config = dict(
    encoder_arch='swin',
    model='image VAE',
    crop_scale_min=1,
    encoder_bias='all',
    decoder_weight_standardization=False,
    residual_init='scaled_by_depth',
)
Rows from block 6 of the encoder of a small image VAE, named by matrix and row number. Rows with one number within an expert belong to one neuron, the router's apart. Each number is 128 + 24 x the weight over its row's rms, rounded and kept within 0 to 255. All counts start at 0. Numbers have three digits each. After the name is the row's rms in percent of the matrix's.
Before each expert's rows are labels from the 100 images, of 14976, where the router gives the expert most weight on average: "top examples" is what is common among them. Only what is clearly more common there than usual is listed. The data: patchworks of several textures. In brackets: how many of the 100.
# router: router (encoder.blocks.6.mlp.router.weight, 4x96), inputs 48-95
# gate: expert gate (encoder.blocks.6.mlp.gate, 4x96x96), inputs 48-95
# up: expert up (encoder.blocks.6.mlp.up, 4x96x96), inputs 48-95
# down: expert down (encoder.blocks.6.mlp.down, 4x96x96, transposed), outputs 48-95

# expert 2
top examples: white (90); patches: two (75)
router.2 079:115137120128133128106135138108107098119112121115157107178150118150188081132155131148135140112120107155146158113135186145126105105096122183108146
gate.0 103:100159129145169128128177112114128128132138116128110128099157128086080104120147132188165123128133164128102128166183112128138128105141114095117158
up.0 096:128105127128126128128128097135132154123128145097099180128128092130128132120134128128128095177094083137128133169128146098133161128140098146128164
down.0 095:128152154135120145140128128136125143108131097128115125110193083137144185128128128128128125128142134175080128103194136125128128128176128118153131
gate.1 114:137145131136152146128112159128070109162128128128128138128128085148128128128143125102138115134131176162148129131167140137128145147128116158106128
up.1 112:089145128150098141128128128123153135157128128184128128128128128128137103128102172133137128130113135139095146128100149128128136137128102128139144
down.1 110:082145154149128124128110073137150110125143126097128128128133137123146128128128066126128125160162172128122128128131133152148128120178137113128179
gate.2 071:130128113123128158128128124097154070128149135179128128157092128122118128128128128116128106101110128128162123109112128128128137153106128128172142
up.2 077:121128128135128169165176128099181116142139173156128128100128128145176154133159072102109128128128128128077121086128143114098128157098124128160147
down.2 082:124109143092109144128128109103140150138095128137128128130128097149117128128162128173159126151128128106146122143128103098104103128108092108136143
gate.3 090:150128128130128128194142103109172158126110176104153155089072070130128139128175109159128137140146100114128117135128148105128125136129098128128125
up.3 086:078127098120135131113128128128169123185139145198152133128167109147128144128093128150128179128128128128132128147124128128144074125173121128138125
down.3 084:103153130128128128079102136120128128120128116145128128109160149133085147128128098088127128097146140083112151095128085137128101128162128132177128
gate.4 087:089120102107112124128125153158128190148128088108148158139085128164128143149128102109145125128128128175091146128152134148119140128166167086128092
up.4 081:107128128128128146138169111115112128104089154128086159153163117194165111123134154144138109133072086137131128138154121127128104077114118098113128
down.4 083:123128129128120141088182128164112098166094162128115147128134129128125090138128120141137163121062087145141128132147079137139123164128128128128153
gate.5 088:113163146130173085114128091117125138119142122073152113110121128158156114128163110127136131128128163160093156103180128126175128121126120125121128
up.5 073:128147152128127107106157053129128115128127103123106156128139093128128153128162115074117159103118116154128146092128134164146078128159125139128157
down.5 084:122128166118154108122128130137165116118092128160094163128115131128128128128097097128128149128128128088128128163128136093172128128123156147128156
gate.6 125:150158195133128111051128128114088110108118097165131130111128122122122109128126128109092150128151128128161128137094128167166118128135128181073135
up.6 130:108132118172111142133151128128107149128115154128128129147130135156136128128105128148110128128099128160155107128164106128128115125128140128128129
down.6 126:128151128129119154165128163128111151137140113130160128128085168120094128128128152154128162128128120152124183157148094128142128135135160128137128
gate.7 091:128111164128108128156123128128111146104141115221128148127159114128148148153133139165128128105118128128178097126103084068126115105153167153128128
up.7 093:128176108162118105146172074105121160131116102128100086128130128121135148131128143128128119145106158128128128076171085101178113182137151142151161
down.7 084:181128101171128137128131128128105118179128128128128059163185128102142158093107128128147128096128095130117128148128158128128128119128128092128130
gate.8 099:141168173128128128104128114116098140117144128128128147101132094083130094151146128148128194090149128185128128128159128105155136141102128161096128
up.8 109:153128111119157128128162143124128054087128111162119115159132145161113105118084128128164087115148105152102144162159128128128098112153075123161123
down.8 111:128107128128108141164120108128128136128111152128142072124088155134128144128149086109162139128128148142122128155128134128128147077128143142148219

# expert 0
top examples: blue (79); patches: two (68)
router.0 103:117102111157075115120148113142117119128118141129134105168105193135173147181141093139110088167109117123149134093120131134104139107079096118129172
gate.0 083:128128103171128128155094107141110128094168128104128181138128108152122148162128157120099114116147127183135164109103168127128157128154128128115125
up.0 094:128121122193128128128115128099129121144127143117128128090057162147128111149129128143087123111150128149128145128128128116127128075147192115076114
down.0 089:128079128128131103128128113128145114128091142083128152128126128115103094088128098086129128092149128093128128167088125172128094150128113128146128
gate.1 086:128128128133159097119122113157092149128087123069128128160106145158111128153128040129131085128101134143128117128166106128128103097143147103153128
up.1 078:137122113147128128165161116128161152128170128122095099171194109128142106128128128127159149128118138128093128148185111121172128178137172096183128
down.1 096:145128122162151128129128132128128090110107128128128177158126174161157128107124140158135128091128238166107149162159128128088123137170131128128128
gate.2 101:128166130130147138139107135128131128121142128093111182128136130148127055154137103154108133128136156164133128111128128143137098163141109134141124
up.2 098:146128105121128102086136128128137163133168094077128129125166128128157096168128139133134128149106128147083181146128118086125121128128067093153149
down.2 095:119128116152128110133128089125099152089128108129158157116128158191128112128099128131162149126131125159114128093197095155106105153121156134128128
gate.3 102:146115128168118116076129110152105128128128083128128147116128203138128096128128164106086128114109154126128146114104108128159144128128134128115170
up.3 095:145102111128200112180128141100127128143143129127118163140128101127095128105134168128118145098148128119128139120106143128107147163128189128122132
down.3 096:106128128119100128088114128095084098128110126128128180128134149128160153096114128134161125172157121103114179128141159128113162122144109113128120
gate.4 097:180077111128133128128138084098128113128128128152155089128128149100162143128128108114128128137116134128150151113195087114149128195115128096155165
up.4 096:087123138128155150128096128115117154101120146144133148092128128147153110071128128128147128134122102160128106128095192091108133105141097204141133
down.4 099:123113110138116077120158128128128127140112128170130135128125096128145097089143116128145103128128128132128137145126128144101124128181108157117128
gate.5 118:128106127112149128128128111128114128128137148193092108098128128108128128128142128144123141128128140128128106188128098128068113089116132128056132
up.5 120:062156168151116128145128128099129094131156128187128084080159128118162143140128128128128117128117128098149116108128078128149128073128140145135098
down.5 115:128132114083099128189128128128159160161151172121128174098068087128168128128128155111080183113128128111128117122091135079098128128090117114081141
gate.6 078:117121155139161163128147106143166141131102093128128076135169163128150122157136100128131120124170128154128086128112150119117131141128123116161174
up.6 076:121128103128178112165111128130082090150132128088142186146130145138123130096092128150128096107128102107106128121073128143090158140121117141144126
down.6 070:084080128118128131118128120128097128153122128127126128153128128128133128171154144091125079159103128101151167128118128114145128118153137084145156
gate.7 089:128110126113128142127116097128099128137143147128125107145114128155149128128128128092149111187128151151108128134116134128128124160139133128149174
up.7 092:094137128130133075118159121128138140128131128163180089128128104124128158128128096116122146137113121092128101113104128139153099109113151128128103
down.7 076:128128118128153177128123128096128152145158128109123130153093148135142101135130128197095157078128095142114128163120104111108104121093124130130128
gate.8 094:157128097147088128148128118128165121151128117128128128128134128128167116128067184111122128136128111108068137095150128128131143128128086097176131
up.8 090:128158108128128128076128078133128103138128128132109130129137128128128123162128135128128128084103128160149128128128110128107128170122181112106172
down.8 090:168170168095128126150135145128168093137096111177130173137100128128116128128106152128072164128128134128128128128086140176128153128128128169068060

# expert 1
top examples: yellow (92); patches: two (77)
router.1 105:112111148106134136134135127123189125161129141133137119099169151158081156073170131128156137103141112120131133120121109096113111184122159110139092
gate.0 103:166083120092125172152146099128132128161150128140156129128125164128190128128116128131114117128128147128114150159135128063092125159071080128128128
up.0 103:168108148119124176108128106128128078161128133128147161128116128128128082140128191128118102122172138110128167156166185109128146128128128128169128
down.0 104:128128128128128128106140128098127172121128128128129162128089128087153153128128128102164128163141098171128128110152128128158135128128128115128128
gate.1 084:128147092069128128128131128115146071149100158096101173128128142106128124128143126087106128156128157095127128176083111164106105056115154150073128
up.1 087:137128083105128147096101128104149083128105128092123139104143161142122130095123088108128145128146126116164158128054137170123139128176116136128136
down.1 084:097105128165108132106128116110142148077128128091125079128158103128115128144128154128128144156128129173122147120187157128128114128107130121149128
gate.2 109:128119179106099128098145175128144115128128113125116090128176128100128102126142147163128148122141139119128118128120091122113132128128126128133128
up.2 111:128127151138116123102118113141148155148134128128128093125150117126107126125099114189147159136128112128114100110128128131157128151148128076111128
down.2 106:132196138127128132163128147142127159126167128101126135081127094125149090128128128127066158128128125155089119137118128078128146128146128162106113
gate.3 064:115128063176137128128161092128128093194119171146120111128128090140128169099128098128151157128108150097145128128093153128102145125111128128131154
up.3 064:158068127159124144114169163082155128134163140120136128155128145103169120128089117160152120128114077128128150099177123114177138117092107128161120
down.3 068:128162142140134125154128135114104114125133128136118168172114145128143125131128148128104128138128160147142128085088183128128128159128124147091120
gate.4 081:155156102128105128172174139106151128117135123128128177118071130098158129128148168128074128104088128137125154128169128159155130128128109109145116
up.4 082:158128098100122128128121128072119144148129146106140128141165128128105079080070120143197117128128128142128124163128143114097125139110113070128154
down.4 075:124128155148114154094154128128157128102120132128117128118170128137123128195128148128122147101128130149128130117182091112085128128101151128128128
gate.5 091:128128083117132113113128095128113153128128173134164127146128129117119133128119128102152164128128164107128133103128048115131128174122111139128123
up.5 106:113128094127168128128114128149123106122128093128128087103126183128141150128155100109128128126135159088160139160175128157128128128115135128099123
down.5 098:127115128128151118128136102128126123088104138119119126128128128115097126059088118110132121156172138096097111186128094128128120131128128104188120
gate.6 134:120129147207128128111128106141128176119166128156128091128144128128129163175133108107183108128133123128119127113142139109155132148128128074169163
up.6 128:153128128128148116166075137128128128129170112115182128127138141128134121101134130128109118143176128128073128128059128128128155131163118130128092
down.6 130:113128128160133105117076099128070128097142115144128111118125168089134178117148085149173065140128077122152128112122145135161154123144128083117160
gate.7 089:121135191133142146128117098126129143127149096121136083097128112142128142073192094154149134150128057115128128128144094150178111096143185115128167
up.7 092:128128128172128128093146112128121142154079130128128137128128155161106128128124149142121128081090182182172128141111128152128143093126130153128171
down.7 081:133128067128074178149136128109140128128157128128148080150166128090173158134120095113109165128128131094109128067128128104106128162075128102152155
gate.8 145:172128128136108154116112115128104128128194128142149127137118147128128098128187155149121128158128075128122118132168144101128128173099132128130125
up.8 144:116128128135171096128128167122128128092128135047114128114170128125103134126114128128128128128117078130128083114107127163173128133172128166141116
down.8 129:149115165112148128128128120161128113089128154106128147109128138162128128076113128128128174128143168116095081121103070128128095133157152158128086

# expert 3
top examples: black (86); patches: two (80); red (75)
router.3 109:103182116107143137130140166079119162149138154072104163147106099121119125130084157154098116114154140162098108131152137122126138168141124098113127
gate.0 102:128129151177142128128134128138134128128115154153118189128094159128159129128128132147128128079119093173110112128128128112133101128155128124111095
up.0 112:128149129105090137128188128157108128133128128128105117128128100087148153147138128100143128128128128114128128065143109132174114133126099131114128
down.0 101:129128116095153128132077128128128097128119128148093143128128134128109187131151090150097128093147069161113128166167128128111151128133155171121128
gate.1 080:128143071128086145128194093108128130128102128150128128128059134158128116128119157128130099063084128138157149128158116071128128128092072137128097
up.1 083:128133106089107122181115151128128128134109128106128150128128127143153109101170101128101134128128088112112118128100128118128092057162164092128128
down.1 085:152128094157128117190129128128097128137128102069130099170128128140128128142128128128081125122105128130126169121095128128180109083117138129098128
gate.2 140:128130128073145146174105128134127120128099150118157151119171128086128128128149117128143128139135132128103110146038128128108122080152159128128109
up.2 133:111128128128147098126117105151127123107128156128121128097128128128128171144159079084102164105128128067125128102072064129128068083127151073102153
down.2 137:128128132142128127128113089135122128127128128181128070128128128143128128128183199142151103150128128171128128137128128139128127139146128128125128
gate.3 081:128089076142128142124159106172128184128145167128115136078065128104132128154165128110150102146160092128178157090128115125154176119128130092128128
up.3 070:128119080128110128153182109128128128106143160128092133126118128128131138104125100155185105181128096128173114128145146111142141128105128170083119
down.3 089:157151103127128142128145091113127116135128112162128128128130127106142123128099066137178083145128154128125139133126147128127128149070131073202162
gate.4 100:115076108128124128128108128140128182140145097136128140122134123115131125128146199128128059128129081112123130128128128128080128192103143128128128
up.4 085:131109193087128142136128128147124091127116106138128133080128165191115100128125131128128128114147120145102156128128128156128112098128128170088128
down.4 084:162166112118128117113128128128144136186113151158128197114128115109139128077117204097128160114163151128128128166128139160123128154128128167128083
gate.5 090:128100082128092171167128154108128128120098115094147128154053128131106128128106104115128135101151128159113118134145149144068121094153104107143089
up.5 096:136136124168145112128113136123128125128128089128124128128128137143107153164139101165107134137128128107149148128178128128178168184128143153095102
down.5 096:145061100128121154103119128132128141149128151157128128150088128111157128128150128128128116116150135126157128107169128109110095196121128177128128
gate.6 123:174121115128128115156128052133073138128148137128128128128095104128158128160105128117128107123105177142108164128129126131128120118094074128078122
up.6 123:121101113082144117157128128121128136128142121128196153132112128132132108128152128100087155162128128096128088148096143128162173081128157128115128
down.6 117:128084092101128135128128122128128159128085174128128128128128113128130165086136092090128128135128128098128136092131091128189085128128128073135105
gate.7 079:135066083147087105128128128178128156120085137100128145128128146135098128143088128154128128151147137128125138153152128128128128146128128128141128
up.7 085:128128128128128128178128133128107073128128130128127159121128196172128163124117053128161124128128107128110128180090096128128096117128128115128128
down.7 087:090147068137155128140128128135169122105156105104149144109128101128157128128128102086107128152119155154113176169116128160104133082152080127154148
gate.8 078:137128129159135114128128175128166132096128087128145128128096114127134128131128155186113128176128128095155095131172193128131178128106107152128173
up.8 088:086128116128148153128128128128083166131107128136096128128132128169099085080117128128157105128129136105147106128148136128128134128137150078132114
down.8 092:092141161103128125130117128124133141081111128133090128094151128121101128128131128161146128150128119128100128128140129189128128128154128125167128